From a checkpoint of a small image classifier: held-out accuracy 99%, 97500 training examples.
Rows from block 5 of a small image classifier, named by matrix and row number. Rows with one number belong to one channel. Each number is 50 + 10 x the weight over its row's rms, rounded and kept within 0 to 99. All counts start at 0. After the name is the row's rms in percent of the matrix's.
After each channel's rows are labels from the 100 images, of 14976, where the channel reaches its highest value: "strongest on" is what is common among them; "peak on" is the class under the peak. Only what is clearly more common there than usual is listed. The data: drawings of small networks of dots and links.
# convs0: first 3x3 conv (model.blocks.5.convs.0.weight, 192x192x3x3, each kernel summed), inputs 96-191
# convs1: second 3x3 conv (model.blocks.5.convs.1.weight, 192x192x3x3, transposed, each kernel summed), outputs 96-191

convs0.1 106:48 59 44 65 36 51 36 72 64 45 48 65 49 42 48 51 54 27 49 52 69 34 52 55 51 50 56 56 54 49 35 55 47 50 65 39 58 47 50 40 45 36 50 44 42 57 37 47 61 48 43 35 59 55 49 51 53 47 46 60 33 42 36 33 58 59 55 61 45 50 42 58 64 43 53 42 75 46 48 52 42 48 55 41 54 58 55 60 40 67 52 73 38 57 48 53
convs1.1 112:48 39 42 51 56 49 38 40 47 44 55 75 47 47 63 43 43 50 53 41 72 50 59 66 52 67 41 41 46 39 59 59 46 43 52 59 35 46 57 59 51 71 64 55 52 59 57 62 67 49 46 65 46 51 36 35 57 34 68 50 44 44 63 41 46 46 47 48 60 60 61 68 52 56 63 44 86 56 45 52 54 57 55 61 59 50 58 39 54 38 50 43 90 47 41 42
strongest on: nine dots
peak on: dot

convs0.170 096:34 44 57 60 40 31 42 54 45 47 30 46 48 46 48 38 54 39 66 42 70 51 34 55 49 59 55 47 59 63 39 58 49 49 50 46 67 59 53 58 61 58 42 47 54 41 53 49 30 41 45 38 36 64 53 29 32 59 52 45 63 57 52 49 60 58 59 45 31 31 50 56 63 59 55 57 57 51 42 50 33 63 68 53 50 46 61 49 40 51 58 38 46 45 44 54
convs1.170 092:46 51 60 75 48 32 54 38 62 35 44 63 62 51 49 47 42 58 55 37 47 56 30 40 53 71 66 40 54 55 53 61 54 36 37 50 55 47 63 49 69 63 46 40 37 48 51 46 29 43 36 72 53 60 49 52 51 56 51 54 42 42 53 35 44 45 40 71 55 44 35 43 60 44 54 74 53 42 53 53 41 73 51 60 50 50 44 38 46 50 54 69 40 56 35 41
strongest on: star; nine dots
peak on: dot

convs0.59 091:63 40 53 42 46 34 41 52 44 65 49 47 74 43 34 41 30 47 50 51 47 62 47 42 45 34 53 58 49 44 54 48 61 58 73 56 32 43 42 46 28 47 53 67 42 59 36 68 43 54 47 34 47 40 58 46 48 55 55 75 55 46 55 66 54 56 69 27 52 41 57 36 62 50 46 51 44 73 64 49 47 62 37 37 55 48 33 44 51 41 53 43 52 54 40 45
convs1.59 101:52 55 47 53 56 60 67 54 47 51 46 45 59 58 63 46 19 50 50 48 56 60 68 46 44 41 52 72 60 49 38 60 55 57 56 62 29 35 53 49 43 53 56 53 43 34 44 44 39 51 34 68 42 35 48 59 52 37 66 37 45 39 53 57 67 51 36 62 41 56 38 59 50 63 67 53 53 41 53 50 52 60 58 50 60 42 49 52 47 47 26 48 56 49 30 38
strongest on: nine dots; star; wheel
peak on: link

convs0.4 090:52 67 46 42 43 36 58 48 58 39 63 48 49 50 61 59 64 41 34 40 59 64 41 35 44 34 37 57 45 56 43 48 52 49 41 57 76 43 51 61 59 43 48 48 63 27 40 35 42 58 67 58 40 48 42 25 56 55 43 37 54 46 55 47 41 35 52 33 50 64 45 38 45 48 47 48 45 37 45 59 56 72 61 66 46 55 55 51 42 46 29 52 45 47 32 42
convs1.4 092:66 59 69 42 56 36 42 55 46 76 42 39 40 51 48 42 58 53 63 49 52 50 54 39 58 64 59 40 54 37 63 63 62 43 43 62 64 82 42 51 60 39 54 41 48 54 45 74 58 59 61 71 47 73 52 61 52 39 55 42 42 58 66 60 52 42 59 56 55 47 58 47 46 66 56 59 59 57 51 57 63 61 51 41 47 46 68 37 47 51 40 47 44 64 44 43
strongest on: star
peak on: dot

convs0.77 116:40 52 41 37 61 52 49 49 43 52 49 48 44 34 59 53 58 38 67 48 63 32 35 55 44 56 52 26 55 61 59 42 62 65 58 49 47 48 44 51 58 34 68 46 58 64 45 42 18 66 48 55 42 73 49 35 31 45 47 36 55 58 47 40 53 56 40 59 34 47 29 34 42 55 50 42 45 41 40 55 40 32 52 45 41 51 50 58 50 51 42 36 46 50 70 62
convs1.77 093:41 47 40 43 59 52 57 47 46 52 65 35 47 50 57 42 66 27 48 41 63 38 42 34 36 74 47 57 44 41 66 37 52 50 64 43 52 49 58 44 43 62 48 61 48 52 53 53 19 39 55 54 54 52 48 46 39 46 53 49 54 51 65 37 50 77 37 49 50 57 27 40 65 63 40 47 61 39 57 57 46 49 59 46 58 43 39 50 47 63 71 36 58 36 65 47
strongest on: random links
peak on: dot

convs0.13 098:44 62 55 60 35 52 50 42 41 49 59 54 48 44 62 57 61 66 40 54 35 50 24 59 60 52 43 58 53 58 32 52 63 32 57 59 46 35 39 48 52 53 74 46 41 49 55 53 60 53 56 53 56 39 67 36 41 28 47 46 48 53 53 56 49 50 47 49 44 50 30 32 29 67 38 70 58 44 33 60 42 42 47 43 32 57 53 54 45 42 45 59 33 24 46 52
convs1.13 098:44 56 64 43 38 67 44 50 49 61 56 54 66 30 53 51 55 39 44 55 42 56 52 52 51 55 52 63 50 41 46 51 35 50 53 40 56 45 35 57 36 60 89 57 44 39 43 61 49 52 68 35 69 53 63 51 63 56 56 54 32 52 36 45 48 46 56 36 69 39 47 42 59 51 57 51 47 33 51 67 34 35 45 53 33 56 57 53 50 52 57 60 56 57 58 58
strongest on: grey dots
peak on: dot

convs0.78 097:32 64 47 61 51 36 65 50 42 17 56 58 41 48 62 32 37 52 54 53 59 38 58 44 55 33 51 44 50 36 42 49 33 44 40 46 50 74 52 49 54 33 73 37 45 24 55 62 48 47 46 45 34 55 42 54 58 63 41 65 60 43 58 50 49 53 72 46 62 52 47 79 52 27 43 49 47 42 58 35 32 39 60 56 59 44 38 62 59 37 62 61 51 49 44 70
convs1.78 093:68 62 47 61 50 33 33 53 44 46 53 21 68 59 43 72 40 54 61 39 52 40 56 55 52 66 58 46 64 47 47 47 41 46 49 37 36 66 39 50 52 61 39 55 44 63 56 55 52 51 54 52 37 49 61 57 34 52 47 47 59 58 29 48 48 48 55 55 29 63 52 46 51 46 48 58 45 30 54 41 26 63 39 36 50 41 54 49 30 41 60 55 43 34 53 54
strongest on: nine dots; star
peak on: link

convs0.177 067:51 56 51 51 65 64 40 33 67 51 60 54 52 61 46 38 39 47 44 72 52 41 56 53 62 46 58 65 39 40 38 67 52 61 58 55 54 44 54 49 63 46 57 48 72 74 61 54 49 39 51 55 59 57 59 49 46 48 48 55 51 55 42 50 63 41 71 61 55 44 48 37 47 63 58 64 35 60 52 70 58 54 62 54 51 48 43 51 27 59 48 57 69 71 49 49
convs1.177 077:47 33 31 53 51 47 50 41 52 35 40 65 33 53 57 66 53 46 42 69 42 40 49 51 47 50 52 42 49 39 71 54 37 40 67 58 54 52 34 34 47 53 68 47 61 57 53 55 41 67 48 52 59 39 47 42 47 61 51 36 27 51 56 47 57 53 52 81 25 52 42 24 62 46 49 49 24 49 36 51 49 54 57 45 44 43 42 56 51 49 48 55 41 57 45 51
strongest on: nine dots; complete; star
peak on: link

convs0.159 107:45 41 40 44 41 44 35 57 33 55 52 49 59 39 35 43 49 48 41 52 39 49 63 41 52 34 42 58 50 47 51 53 56 59 53 53 49 54 48 51 44 42 37 49 52 57 63 53 34 40 48 50 40 63 64 33 43 40 49 38 47 43 48 36 39 51 51 50 53 66 39 37 49 76 55 47 62 52 47 40 52 46 42 50 49 48 51 49 57 46 46 49 38 42 61 48
convs1.159 109:32 50 54 64 46 55 53 38 75 57 48 27 74 42 48 57 48 51 63 52 42 51 44 39 39 40 66 61 46 48 46 45 47 55 57 54 53 38 52 47 42 56 36 41 50 48 51 54 49 58 46 38 41 59 69 49 50 59 69 51 60 50 58 59 58 55 38 45 42 50 39 49 65 74 62 55 59 49 50 48 69 42 35 47 58 47 40 57 47 44 36 64 33 43 57 56
strongest on: grey dots; two groups
peak on: dot

convs0.171 101:38 48 42 49 42 45 57 58 53 40 34 43 62 56 66 47 54 63 56 64 50 55 30 52 31 37 40 44 55 65 56 52 72 35 43 50 43 24 39 52 68 40 55 42 56 81 50 54 53 51 41 51 47 57 44 50 38 56 48 34 55 42 51 45 60 34 65 58 57 69 30 30 38 56 48 35 49 50 49 48 49 42 63 47 54 38 58 42 46 38 52 52 57 43 56 63
convs1.171 098:36 52 60 44 43 55 34 47 42 74 45 64 66 53 58 48 42 53 43 48 54 44 45 40 58 58 62 45 64 48 49 65 53 44 57 46 47 51 55 53 68 59 45 37 37 31 45 55 50 36 58 57 53 66 58 47 63 61 63 46 57 62 39 51 60 37 48 30 54 52 29 37 53 41 42 41 51 49 54 50 48 57 23 51 39 69 55 53 49 46 56 48 52 38 55 48
strongest on: nine dots
peak on: link; dot

convs0.8 085:44 21 42 54 50 38 32 43 51 51 32 51 59 45 55 43 60 49 43 43 47 56 77 43 52 50 60 50 40 41 34 44 36 54 51 41 70 58 51 41 61 48 34 57 53 42 66 55 34 46 66 67 51 50 61 50 54 51 28 71 44 51 56 42 38 39 37 58 64 54 49 72 63 38 53 52 46 61 60 48 39 29 71 44 36 49 51 43 52 51 69 48 36 43 69 51
convs1.8 084:50 40 31 53 35 37 53 54 41 61 46 55 55 39 45 60 40 48 56 47 31 48 52 35 46 33 38 30 36 49 35 45 61 54 65 47 51 66 64 52 52 58 26 47 57 24 54 44 61 52 39 41 59 61 49 56 55 50 53 65 54 42 52 42 49 55 35 68 52 68 44 43 74 42 43 27 63 47 46 54 46 41 51 52 34 41 45 50 57 51 52 39 56 50 51 42
strongest on: nine dots; star
peak on: link; dot

convs0.88 123:49 45 57 43 46 56 45 48 55 35 49 30 46 49 56 56 49 53 53 50 46 40 20 52 50 68 54 27 42 61 83 34 36 46 54 54 49 57 55 53 45 32 49 45 46 77 50 44 42 49 38 47 47 31 50 42 48 39 59 56 59 46 41 74 62 41 67 45 35 35 30 40 67 48 60 49 58 50 44 56 39 47 55 55 52 58 50 54 50 51 46 62 47 52 27 49
convs1.88 098:62 49 51 55 33 53 52 43 43 34 69 42 60 52 50 51 41 50 42 61 56 56 64 52 40 74 63 57 52 40 61 44 38 58 51 48 42 52 44 46 50 53 74 67 61 39 53 46 47 50 70 46 47 48 59 35 50 52 67 49 46 54 50 25 48 56 68 42 54 48 09 39 50 57 66 61 47 52 44 57 40 49 49 52 49 56 47 58 31 42 43 67 53 44 30 54
strongest on: random links
peak on: dot

convs0.46 100:48 35 42 45 60 62 69 50 49 49 45 44 42 62 53 48 47 47 51 55 51 59 48 61 68 37 48 57 42 52 53 43 46 51 39 62 43 51 57 56 47 70 51 52 47 51 72 48 49 42 49 52 42 56 62 43 52 59 53 44 52 63 53 70 47 43 50 44 47 58 53 67 40 37 46 54 44 44 66 46 40 45 45 66 55 49 58 63 40 50 49 39 53 34 42 45
convs1.46 125:51 58 50 52 48 44 59 51 37 56 39 50 50 50 52 46 52 52 58 30 42 60 47 56 49 59 48 47 50 55 52 46 56 51 40 59 41 53 44 48 50 45 27 55 39 45 25 42 58 49 53 50 57 37 41 59 53 07 46 47 61 52 56 44 57 51 45 43 42 54 44 45 37 50 47 58 56 51 48 38 48 49 46 21 16 52 47 49 51 49 44 35 70 45 44 52
strongest on: complete; nine dots
peak on: dot

convs0.43 092:46 57 35 43 57 34 59 52 51 44 52 40 59 39 50 37 57 52 46 54 61 47 45 49 55 35 52 54 50 53 45 56 58 50 35 58 52 18 44 57 54 37 42 51 55 64 38 68 55 62 62 44 62 54 48 49 50 56 49 48 37 49 57 52 48 56 53 59 39 65 51 42 32 40 43 56 54 43 50 62 53 52 68 48 62 28 63 32 48 54 73 57 52 47 50 64
convs1.43 085:39 47 46 47 35 42 35 53 29 40 36 53 60 45 63 55 38 57 59 61 52 54 47 55 50 24 53 27 37 55 46 45 55 57 47 54 33 45 42 54 59 46 56 41 49 38 49 58 53 51 70 50 48 57 54 54 51 53 40 40 43 64 50 48 44 36 51 55 62 48 47 43 53 43 36 46 46 57 71 47 40 56 56 54 53 56 30 53 58 56 51 57 59 59 70 63
strongest on: nine dots
peak on: dot